Rows from block 10 of the encoder, named by matrix and row number. Each number is 200 + 40 x the weight over the matrix's rms, rounded and kept within 0 to 999. All counts start at 0.
# dw0: depthwise 5x5 conv (encoder.blocks.10.dw.0.weight, 96x1x5x5, trained with AdamW), a 5x5 kernel
dw0.0,203,187,236,207,192,187,235,359,208,160,191,207,162,242,191,194,198,188,211,193,188,178,196,186,189
dw0.1,185,196,206,240,240,147,178,162,150,182,195,215,162,129,196,206,262,166,199,232,218,195,190,228,231
dw0.2,224,208,223,185,199,188,152,219,221,186,194,203,189,256,341,197,186,168,196,208,193,189,199,209,215
dw0.3,203,204,199,179,189,205,224,175,126,188,204,284,232,137,181,196,248,180,199,239,205,216,226,214,193
dw0.4,202,201,184,191,199,204,191,241,208,201,197,199,431,212,203,202,203,172,206,199,205,198,210,204,202
dw0.5,174,176,196,174,194,192,197,227,231,210,194,165,203,312,267,200,206,171,189,245,232,204,195,205,228
dw0.6,188,201,201,201,207,193,207,182,204,201,184,218,470,202,194,204,191,196,195,205,199,204,200,210,189
dw0.7,184,189,198,196,210,175,201,212,205,214,182,189,216,438,190,194,191,184,197,185,208,207,185,196,199
dw0.8,186,208,194,146,147,187,234,199,156,170,181,223,288,170,192,182,194,225,218,167,192,202,232,209,190
dw0.9,200,200,186,203,197,199,212,225,219,198,195,203,210,319,216,196,194,253,171,146,191,214,217,199,195
dw0.10,218,144,184,215,214,199,153,131,168,158,193,131,111,157,173,211,193,190,172,223,233,199,197,223,226
dw0.11,171,203,181,241,226,153,171,212,257,242,168,192,242,151,186,178,159,189,225,235,174,145,164,192,236
dw0.12,224,224,189,159,182,192,247,261,172,145,211,224,250,139,183,212,200,212,208,209,211,222,194,239,209
dw0.13,216,219,157,228,188,199,207,173,176,192,211,190,287,141,181,219,171,169,176,199,198,224,196,186,147
dw0.14,185,191,202,192,189,182,209,436,191,200,179,218,187,208,200,181,202,193,200,198,197,201,204,203,195
dw0.15,165,191,204,203,182,214,198,215,182,168,215,202,220,239,208,192,259,361,223,212,234,215,209,176,226
dw0.16,192,205,205,202,208,207,196,187,205,200,198,221,611,207,199,197,208,203,205,208,195,199,204,202,200
dw0.17,199,201,182,202,214,203,211,218,181,199,197,196,196,409,246,201,202,199,232,199,191,194,202,204,196
dw0.18,187,206,228,234,207,195,195,236,217,213,186,183,308,267,245,185,183,185,217,224,208,183,180,190,203
dw0.19,208,198,192,205,205,202,179,179,204,196,196,185,392,192,177,208,194,206,229,199,200,206,199,204,204
dw0.20,218,204,179,199,211,148,160,162,235,264,174,175,164,209,246,172,172,148,210,207,210,184,163,231,212
dw0.21,208,187,190,214,200,213,217,200,183,199,176,215,378,184,206,185,201,229,225,180,198,191,222,199,201
dw0.22,224,181,206,169,160,164,150,159,190,208,181,166,116,209,221,178,203,102,214,208,161,216,178,195,212
dw0.23,191,187,202,210,199,182,199,172,201,186,207,164,209,348,217,204,229,248,173,195,199,196,193,199,199
dw0.24,191,191,201,244,235,172,177,178,175,189,135,197,208,114,149,200,183,162,176,229,200,176,185,194,193
dw0.25,208,196,208,210,205,202,216,203,192,204,197,212,525,191,192,198,204,206,210,203,201,189,199,217,204
dw0.26,206,207,194,200,198,195,175,217,217,184,183,188,277,348,202,192,179,203,178,193,190,189,197,197,200
dw0.27,202,220,216,209,237,230,239,181,246,227,158,292,254,223,205,197,237,181,204,217,210,199,193,215,198
dw0.28,170,179,173,169,192,181,176,155,185,170,186,158,108,130,202,198,159,169,149,197,203,201,182,193,191
dw0.29,225,184,190,157,184,186,170,167,165,186,170,173,241,265,197,179,194,218,262,229,190,212,202,213,192
dw0.30,241,219,227,234,204,173,260,228,231,229,218,218,168,158,193,202,148,169,160,157,206,157,184,177,152
dw0.31,155,183,207,215,212,146,175,243,224,192,186,215,280,253,199,202,172,184,218,236,211,158,182,226,202
dw0.32,198,207,178,196,216,215,179,144,224,247,207,155,138,131,186,205,209,206,143,160,184,171,211,188,138
dw0.33,173,165,161,135,200,216,202,180,162,169,202,238,127,136,236,234,210,175,226,216,211,214,200,203,217
dw0.34,214,244,240,213,191,242,220,179,137,177,213,299,169,184,200,199,237,228,191,228,164,206,230,208,202
dw0.35,136,157,194,211,218,167,169,221,244,248,170,227,195,248,216,180,271,198,194,180,188,211,186,219,210
dw0.36,194,171,203,187,168,197,184,215,190,141,187,221,138,186,162,179,216,271,234,239,212,179,213,161,209
dw0.37,175,214,219,215,197,187,217,180,219,208,181,280,282,258,196,169,201,254,206,222,195,215,213,206,201
dw0.38,194,198,192,194,199,200,198,209,196,194,197,207,520,194,198,198,209,195,200,199,200,199,199,207,200
dw0.39,194,189,201,189,185,197,198,204,196,178,156,181,34,195,220,188,170,194,142,196,201,194,204,185,200
dw0.40,208,194,198,201,210,184,255,192,221,236,180,156,130,126,192,209,194,147,164,177,222,164,198,209,211
dw0.41,211,223,228,205,221,208,201,233,235,209,198,212,69,194,202,197,200,145,189,200,223,220,194,219,208
dw0.42,207,206,214,207,195,203,202,198,212,204,200,197,486,205,213,203,203,216,202,200,198,207,201,186,199
dw0.43,208,200,227,202,199,222,257,300,182,206,224,216,120,218,204,197,218,208,199,219,212,209,217,221,194
dw0.44,217,220,232,194,210,193,169,225,214,190,191,150,274,325,236,199,195,206,189,209,207,204,199,185,194
dw0.45,197,166,176,193,198,196,214,280,230,154,218,244,157,210,207,213,206,179,178,193,188,174,201,161,136
dw0.46,202,196,204,196,198,206,210,189,202,203,201,209,541,214,200,200,204,213,211,203,204,202,205,202,201
dw0.47,202,198,195,217,220,165,189,301,171,207,158,185,291,174,170,201,203,191,180,210,192,193,193,205,198
dw0.48,198,223,205,164,158,215,192,154,178,166,229,283,142,183,177,193,200,192,186,170,227,232,220,154,185
dw0.49,185,175,209,194,175,215,195,186,192,192,157,232,62,179,183,193,198,226,206,201,191,222,250,196,198
dw0.50,197,190,193,205,212,192,195,181,180,216,178,174,200,438,208,201,215,203,200,204,200,195,204,197,212
dw0.51,194,207,160,202,240,200,197,186,186,183,197,209,138,311,232,207,195,228,254,211,235,206,206,189,197
dw0.52,199,205,218,236,206,237,207,182,185,198,246,211,162,133,182,251,212,104,134,219,201,186,199,192,189
dw0.53,203,193,216,206,195,206,189,600,192,211,199,202,190,207,195,192,207,201,202,203,199,206,192,203,202
dw0.54,200,203,209,196,205,196,205,208,198,197,210,210,163,496,219,203,202,207,202,195,196,207,202,210,197
dw0.55,248,220,224,216,208,203,204,226,212,191,146,200,147,254,243,130,208,174,166,188,137,187,167,174,168
dw0.56,217,225,158,122,198,194,166,117,133,202,174,193,129,132,217,175,199,224,203,215,192,184,219,223,197
dw0.57,194,197,202,203,189,197,203,194,208,206,203,193,556,192,207,200,188,198,202,203,202,201,204,203,197
dw0.58,136,244,255,182,205,155,233,249,182,197,201,162,171,147,176,214,193,235,186,150,233,214,218,220,184
dw0.59,187,207,201,181,191,198,246,238,218,203,251,274,224,240,240,232,191,174,189,200,176,155,164,164,186
dw0.60,185,185,239,226,217,217,223,222,206,192,241,186,131,148,209,247,189,178,141,175,209,187,196,122,159
dw0.61,132,140,151,184,197,144,157,129,216,242,163,160,182,233,223,193,197,227,165,204,191,196,187,212,254
dw0.62,185,216,202,172,210,208,201,172,154,228,186,217,54,184,214,190,166,207,197,235,216,223,195,192,217
dw0.63,182,190,207,190,193,200,177,228,208,226,177,290,230,283,219,223,247,181,203,231,211,187,198,203,199
dw0.64,187,209,199,204,226,210,191,235,211,223,220,199,231,96,170,207,228,271,168,185,202,202,254,206,192
dw0.65,154,196,227,182,157,212,169,234,254,208,199,193,243,263,245,176,173,197,212,226,142,155,202,186,207
dw0.66,195,189,198,209,202,191,212,204,234,199,175,197,198,360,251,212,202,203,184,202,208,206,215,198,175
dw0.67,200,191,183,222,216,211,178,195,244,203,189,166,166,324,201,194,169,178,204,207,175,160,156,184,164
dw0.68,207,185,211,203,217,225,237,173,167,177,213,215,262,181,162,183,180,301,195,193,222,220,212,211,221
dw0.69,194,200,181,180,179,209,177,193,181,193,185,167,366,221,197,199,187,181,201,207,205,196,187,181,176
dw0.70,213,207,224,221,186,183,171,239,159,228,180,193,175,323,189,190,191,187,202,183,199,192,187,199,201
dw0.71,211,166,143,165,208,200,211,137,171,202,202,207,112,161,200,220,204,173,252,215,210,194,211,224,193
dw0.72,204,194,214,198,203,183,192,185,229,220,184,196,183,329,206,184,192,178,184,194,153,169,202,217,201
dw0.73,191,187,193,183,172,233,285,180,224,203,216,236,141,233,199,155,196,166,209,177,166,192,181,211,210
dw0.74,214,221,213,193,208,209,189,206,180,207,212,255,303,166,224,198,195,129,229,159,201,185,185,207,192
dw0.75,237,200,203,192,201,216,179,241,182,194,155,180,77,156,198,184,218,248,211,198,185,187,197,216,199
dw0.76,203,188,164,180,192,217,186,148,178,197,197,202,323,203,210,197,175,161,179,202,191,179,191,203,192
dw0.77,200,199,172,201,215,201,218,168,195,158,218,219,38,223,180,201,190,194,191,194,201,203,171,192,195
dw0.78,212,139,188,207,176,143,169,133,206,203,151,213,180,242,200,172,194,183,211,282,186,197,193,220,221
dw0.79,169,192,199,193,219,180,195,216,192,195,156,207,260,311,210,188,179,240,242,194,173,222,203,218,209
dw0.80,193,223,193,186,209,220,200,170,168,187,220,191,287,183,188,169,201,175,159,173,187,171,177,125,127
dw0.81,222,190,170,204,209,235,216,151,148,203,213,187,273,269,245,228,192,227,247,194,211,204,203,215,182
dw0.82,199,209,203,200,203,199,195,198,199,214,216,203,574,201,193,200,195,215,203,204,208,200,203,204,192
dw0.83,196,196,190,202,192,202,183,186,197,200,206,195,370,236,192,187,186,246,184,214,198,227,188,203,218
dw0.84,203,194,193,201,197,204,202,204,216,194,193,204,284,212,205,205,189,348,195,210,205,209,182,202,210
dw0.85,207,202,209,197,195,200,231,484,174,208,204,193,201,200,205,207,196,203,205,211,206,191,196,206,201
dw0.86,194,197,212,212,191,194,196,209,195,217,196,198,536,214,210,203,191,207,191,204,197,213,190,187,195
dw0.87,195,181,234,222,206,204,209,242,303,216,169,196,187,175,204,145,182,188,219,225,144,182,187,165,204
dw0.88,189,209,208,197,219,217,205,254,187,177,218,148,161,312,180,220,203,173,231,196,190,182,185,182,195
dw0.89,221,180,172,201,213,195,232,219,246,248,214,217,260,159,207,176,211,244,166,168,173,211,197,160,145
dw0.90,244,209,167,172,188,198,182,112,192,224,189,216,169,231,227,209,168,136,180,182,169,161,132,194,197
dw0.91,216,222,227,203,167,193,226,254,184,147,192,232,134,154,134,192,216,250,211,199,211,209,213,182,224
dw0.92,199,206,197,197,192,184,186,188,200,190,187,169,341,190,167,191,176,220,163,185,192,191,187,206,194
dw0.93,216,195,202,186,181,200,196,207,197,204,192,167,319,196,191,205,195,235,269,195,218,216,221,213,205
dw0.94,160,178,214,179,205,178,200,253,173,204,259,240,292,207,199,197,216,225,186,198,195,211,231,201,184
dw0.95,190,193,197,234,214,204,212,205,178,218,204,209,423,196,196,208,170,216,195,194,213,210,205,197,215